config.toml
model = "image classifier"
dataset = "single printed letters, digits and signs in grey, bent and noisy"
train_examples = 395000
image_size = 32
crop_scale_min = 1
horizontal_flip = false
color_jitter = 0.2
targets = ["character"]
num_classes = 73
arch = "coatnet"
norm = "rmsnorm"
norm_position = "pre"
hidden_act = "gelu"
mlp_ratio = 3
head_dim = 32
fused_qkv = false
qk_norm = false
parallel_block = false
inner_norm = false
patch_size = [2, 2]
depths = [4, 4, 4]
widths = [64, 128, 256]
label_smoothing = 0.05
loss = "binary_cross_entropy"
head_dropout = 0.2
init = "xavier_uniform"
residual_init = "zero_last"
optimizer = "adamw"
learning_rate = 0.0012
beta1 = 0.9
beta2 = 0.999
eps = 1e-08
max_grad_norm = 0.5
max_steps = 10900
batch_size = 64
epochs = 1.8
lr_schedule = "cosine"
final_lr_fraction = 0.05
warmup_steps = 320
weight_decay = 0.2
Rows from block 8 of a small image classifier, named by matrix and row number. Rows with one number belong to one neuron. Each number is 500 + 50 x the weight over its row's rms, rounded and kept within 0 to 999. All counts start at 0. Numbers have three digits each.
After each neuron's rows are labels from the 100 images, of 14976, where the neuron reaches its highest value: "strongest on" is what is common among them. Only what is clearly more common there than usual is listed. The data: single printed letters, digits and signs in grey, bent and noisy.
# fc1: MLP up (model.blocks.8.mlp.fc1.weight, 768x256), inputs 86-171
# fc2: MLP down (model.blocks.8.mlp.fc2.weight, 256x768, transposed), outputs 86-171

fc1.462:494487521457536497558492455440578492526478536483564498499420445411408509445394485612410536469462460504381474379521495588524460499417490563462579520522583525505494532478443426440537404516462382515531472512552567419493551472500510522514464521558488523517469431
fc2.462:510475468493508589471442615553433608417467500443541554542562557454502510512528521517466466517477580466501619499432510518473435490555556468483518545525478535508594478495567511470430568476526544489473452493525545430518430438481483395521607407545428509473529473
strongest on: the character %

fc1.65:547575501506541532553499508450520468595393524435491482508518504415476460398398503550501633439512494526439492479463487568480424494484486490524468434452593471492507531463479481529507417455519462413567599496585543530440524449467498462498523528465423545500417470
fc2.65:410515545522517518492484463441497487565545433542429466500483493530527528370448442552482466483591483589601410417470440548496484454533494533557531418408501491473471518540476523503579508461460449449555516478630440450511486423477502481570475510471508557526448472
strongest on: digit; the character 9

fc1.745:504525424529619498431495471415463506576497473482599431477538405543385562551481502521540476481544425433455551521524428466537512485556591437525473530506490433583521553542383469464462460529417441430498468485618514550516550531519449470475471474524423496509493510
fc2.745:478370534504512493460444558570518509422509521460463540470515488579502487561588466432453427605485524459471511505569524469478531509516477555434499508540448469473503482458534488448479528549533504535434437484404542453515518549502529575552553421574428515523611458
strongest on: dark on light; digit; the character 8

fc1.60:477561399495598522503497369487504450576509399487516502460588499490495517527393497460575557431440485476436563510446532493532518440505522450500421528570467527542460492445507466589508496481518511464439544467475474605556494504494459452425536505422519512417508515
fc2.60:462466579357497412391523485457542542440529530538495504543467531557415531475548525512554434579503572547434472520550562499451555501458536472457514476585503467504468464518546514502515525499525478563598473493513480561537474512599508481615472417513533531485592459
strongest on: the character ?; the character e

fc1.56:503553416529602567558523487448541450646451491447541443466573465453511567431408451510462568488512491582464437551506490491473488514475420562557571465467542475464485458511444474548519449470473436486507580514537498514448550463489531477496475545484465577466400513
fc2.56:486460503526556456456446468594461533523458471545532504405491472530629611444467456475515642500491559478537504475529467580406475504476485503485579486527481541426494472535537594597609539446545529526568437438524487540533453450452496458447541485503538531472464480
strongest on: digit; the character 9; the character y

fc1.412:547536475468540453553463456447535466579468452504504456513527489449396522438402491584461639475496440469455527427443504495523459455454485542502535452514578490606436527419466455527505413514519449503466545567524509499499508448581490565494474543548423514489501450
fc2.412:637493468504469550494356620552420556561502499486504516553528538509535555469466383521493529468512433477550570443398517540503433432556585483574478550512504518491609573448501541491425474508514531438474420508511526482524463445475475431479527540489456526507509449
strongest on: the character @

fc1.250:545538309467539474442488411469555468600501403475492495436576452454471537555372467481521613492476509469508605469495538489493543493513537493541482530516487479538516473493483519555528533523453482455470517480460552625517524482474502491450532502460464508454544532
fc2.250:410404565389427408417509411463563572469505493589534521558500513509371537493495515495509413508557549458460501486570586446479519498456499464457593494570449494632410468516552522521486517466511471612587444499498557517504432467582521587563459460524509520442582533
strongest on: the character ?; the character o

fc1.518:499541548498446498500466488505507501497357501437450455479486484483565459531441485559548564418495421464465514492458457452582459439490464527452506417479467384533393624486467444491464359527520464517443481434514537616444493450480491503473462600511489467530513520
fc2.518:538431592502475517554537507518463523460535563442516586462451490516553475518514546466572399604497525502626474547525434519477522543569524515457460546533479554430484443499521614451568471491524544576627474449524512438590509433480558480520526360522580446533489553
strongest on: digit; the character g

fc1.765:494542445518418593570500525513483489571467510466495497444547432535540532448449533474488575471452475467464548555471503510523428447540423554522492441524504565461503505470489491516400507498466528536441483565486442499485502499402444411439487480482458562535473513
fc2.765:441434506538525489410507503490461474482483482515592439473409452478464516492532469545435480508488514395533460462543417486574630554608531579528519489451521498477466588511488512512466462444478475451447440439452517489486532503444499586523505511469455446513426514
strongest on: digit; the character 3; the character J

fc1.139:504536494417538479554519412416528470502438452599614469497488446499409497451462533606417597431448473521330543495497528523507455465401482510513560467563546534482478533498494394545517452512533446510481490524509573510537538507481487493451460517475467469461570473
fc2.139:501450482417485527482453507530512528423481491458456509523600613493478543528535496502472468505507550454492555540513550415447477508522535491452486477529484527557515449403516450475471481437516543510467548556544438493469468377515450489522584413539417612463542488
strongest on: the character ?

fc1.14:500555468560575528562375532486493431605422461515474510474559549461528503454413475527549604517603509469426481460398487535485443432522506509587516459411503445557546460472478429474456452458595517464440529487516455569410488423492466439421492525523399522449467465
fc2.14:537548524509459504485462549505455447555520523478538531490544461564498390558440521455606487540542451447538466507529476452511552465495551492456493453486432530509426432559504531462484452500596544540510428499442513569528466388494464501464473372464465429422533485
strongest on: small letter; the character j; the character y

fc1.735:521497528515607517479509495410558505511487521538535427503513466441428498480446463599545492417523467556442452466515548525505529510525479459557473522476682521549475523492433461537571453488494473379509551472600464557445464460443488448512464541525486491511374455
fc2.735:591521503442500544572540571534518526531482528460571452477440473559406579566554502502468510567477420392580606474469460432564461517578443431393507503508454552418482447498504510521487509458422396581544492508541559540457474421481505519495490461481461495542530589
strongest on: digit; the character 5; the character @

fc1.550:504562488532445609559517432456587473536504513522466482501559504440512512477474398551412514519359410545453485516536597422471515451491493622590490534429600469528502435491446483492477483492524490367477544546502484508345424450524525529489489565540484540531503425
fc2.550:540551492541447510612563448564585421512620432410494551435426511481510443526495462492430455602499414425539486507436422481490504540444494549459526474438513506454483478472382540489543443486461472483553523520478595410413488520423552555531471561492537445519436490
strongest on: the character @

fc1.306:518587402474533479452429536462486490628435402506474464470602486494492492479435455564459568480495497476438543534463418504457475427491518496578519464453557435541511515502392529494516427460535457415483568500465518589431499533442492446478526590491426529549431465
fc2.306:510512509468488407468434462542590536504419407581590434519534520491475562434434459528500577480501497487475573499518486566454464472472569570471594477479442579503496535487474544506416518425566520545531371481411408502658412426539447506508530521545487567494470523
strongest on: small letter; the character a; the character o

fc1.230:496563465416488457511495433440487527553486472483506461499542534434418485449427494630446599477468456501446528413362512529499540440458438492523487442556558403587464550490463458567510466478455362462483557515550526500479494498547505507510447526503473497522505439
fc2.230:602563488567447539450516634472420534511476429509508442529528532469580502456484437601475560439481423529487582462422472550543506481565444491530441465525576473512541619500479541405417445500493465447474463506483561394507517613468544448520413577514455444560477436
strongest on: the character @

fc1.631:529554488495459458498440427461457450552457439607555445502492489554433478475396455516522584348503440506519475469465471472558503478452468543526517435441534533517434513458467465595610509543433449429537500487509497554528560486574490487475492500444467491456516390
fc2.631:480501516506468471482500411565499509453566514531485527490351437550494388592473513471526402572485460430560578530506476457589575527523501385475502472480508537450498506468536557516465567555485561562555480467469442540498423519552424578561586517440549520561538507
strongest on: the character @; the character %

fc1.226:532435519425445492396479528498487519523529441460418488494568570428522533414388472530562533393517544571550483505436551494415503461545496470592471468496506502625546486424460506539479468452401527458552525571504373507537489522501537486514499562444474533424405422
fc2.226:444446556547525457500432506527428499405512450502475503509478479500572493547493505578443489532483479435451509418516485568540483455576573540551436461481510487537523632482520494424454461546586529479413495467538548391617523491425514507510469534553469507590551528
strongest on: capital; the character P

fc1.507:467490478390524472517436403489449468579414456473486560499472464498477432454397536471584530454557501464492553483415524538507486359483457399498491421547462450551477547461543444630502466474486522524482568502553555541462504390546491463449574528433447555420553551
fc2.507:432466522551435463396500483468516466467517441517482556480547430469540420509496508414527487521557555514527459551586523517455504460518483468526483378447456505456437434503499568552498535462522542507529546501501478498496473506480437494498542460382441485403435532
strongest on: dark on light; serif; the character x

fc1.206:465515473438591440525485470436553517519430408550597498541528405493418521445458468589453561449542530474380536490466506563464458491456445539481590465518541498509482511461472425546540517472537412481512489511582579464569563496485525558468524500495434546510491504
fc2.206:504481429412474557543467553522459584485478468486474495569577588572484500508516471542432501457496445457514584523456586464425408444483518494502491498483502568473555444412513460541480490459469515493448558513537454487416475397480398438485614494437448564432548478
strongest on: the character ?

fc1.636:603536399469496478468405527539495532596471519487526510495513515446501524427494451484472581494573476569543518542407474486456578498381422465506512509451562452501505538424538547633530564487462512500533500480489453561399455411513477465554525604504484519466425444
fc2.636:449544540469533559567539543469480487370503558466500457533486469561491408552567603496455449517488435493513466558516528483512459550466526535489381497500506588466501502432466459543466566481494568455461540552504494433484546588545499436495572440391531488560528483
strongest on: the character @; the character V

fc1.328:582554470527586465526458462515547460518536436581531475424552547511559530495404507482499566485441458502490564459455497509539500471441580528508416500543440476579554481469464459447439484522424535473484509504450467527561536472547465472453537535527427529458520461
fc2.328:531466493401455460483545478517582538392496538455540493452479475622431572564554603460512470486509469418445540501508527455549475478429523427496454504540429543516540436386405481521434477452490489580534451575573378559532473487561550470508521527503529519516532574
strongest on: the character ?

fc1.713:551575479412486454543476443490471555562481456462571484535456549517455443471489541509543509457494497525552562461456446372531474441437473475466508492465531429483404585415529561625548499536494487512571506524487568567536421490570495521475580530423557472532495493
fc2.713:486462579556510552515560553503476470423485592453481548466426408539527426532526553450575412547448449466562504551540471557563503523597561499463437528545436615453511376539528511500461504497482553579556479578485505547591533455485469507513495505466585461608523617
strongest on: the character %

fc1.285:573516512479467485473428507465505496592479504559426492451537481509531528435404417498545623478549484582546408502506510579490530492464416498499452378506555422523479580510559502533553452484482486449547561426515458520535545433542518479497513525538472516465490513
fc2.285:455499592466496517465553428450465459447469539467483486520453407534489434529393591599576465503516499550490466519560515555503485587529522464487481430572502478536509475576514458466505503479451460506624498533510465515618578512589470499546493400472514485547531454
strongest on: the character %; the character @

fc1.111:531542507432562490482516467423523477618441500499461497492520507418456497424362526600563562505506490571416464502500541525504467461484438512525464445553550453496494563497491516537553466493537485484562577533528517525561567463537534468449508494487447525439477517
fc2.111:437459618540399465428522483455499571550514487472440469509467494505547519416407488470498569526541498576570392477471471564470457540483425536553513375468492541492430499559499534508561551444419493520607530490444467445521526411505472454559477478532447479450440411
strongest on: digit; the character %; the character 9

fc1.157:489551467475584476494529480467458463654485497494524455461504497436445493387380494603505582483474498505411469535482432535558559515483459546499514444565641477484498545453500492528507488511460475491543569492419437544521562454563512457530505512496487591526457475
fc2.157:442462575580444478422516433502468532569549507444506519523498570418524545418417516489528547555528565530546423485472467543523529568540427541546535445489506449502476497531548521445497546505403516553558503451434435423509508473460507439567464500574491503507426378
strongest on: the character %; the character $

fc1.459:548496496435465447510458519433542482474468513524484465440488560396527475516450424518443548481507433538419495523449530509512524462453451573554478512496595552531569501466355459561571377498438488519430501548510369480524440564434548546431460661490532490518441483
fc2.459:487502602531422500570557510498472447379541440454438542417502510585569449562511553490468437562508412450450491479516535547490463449482432514456402454536483568473465439537442454540508460518564549594486490530541555391503500573476560456423423557493508482519501518
strongest on: capital; dark on light; the character K; the character N

fc1.140:446485456459476507467429541467431530531416315464428484503562512491460479501471498492459577436504496490492538444452488519433455425531405431553498453512524505586438553486526492490518544463535455451413564482515558502444474458467490533483548485420441576427431470
fc2.140:519391547466467431514466469466482603442526495441512447584565505470405563533565560446429513448520497435475462498553513488560466462495504502501484545516479496432425493413509536559470470550542524514499561463576414493571493470601516543470530530463435553502529531
strongest on: dark on light; small letter; the character r

fc1.461:462582469404438491517505377452489426628449418561523518551502534499508483443445505471553522479460464434486524496453584461508490387505556494518470473510483513541457561504546469569440532511455488419453593468586447571459440485459466476538538574423522569434510487
fc2.461:423557508440489450503609460484448462556490490478433503470491503610494459539460553488479515515598517665535448538479519526433454461414515430561439449538471565419440470524499432584522522571464461560584484529510418513544521488481518386539521462426533502410467543
strongest on: small letter; the character g; the character s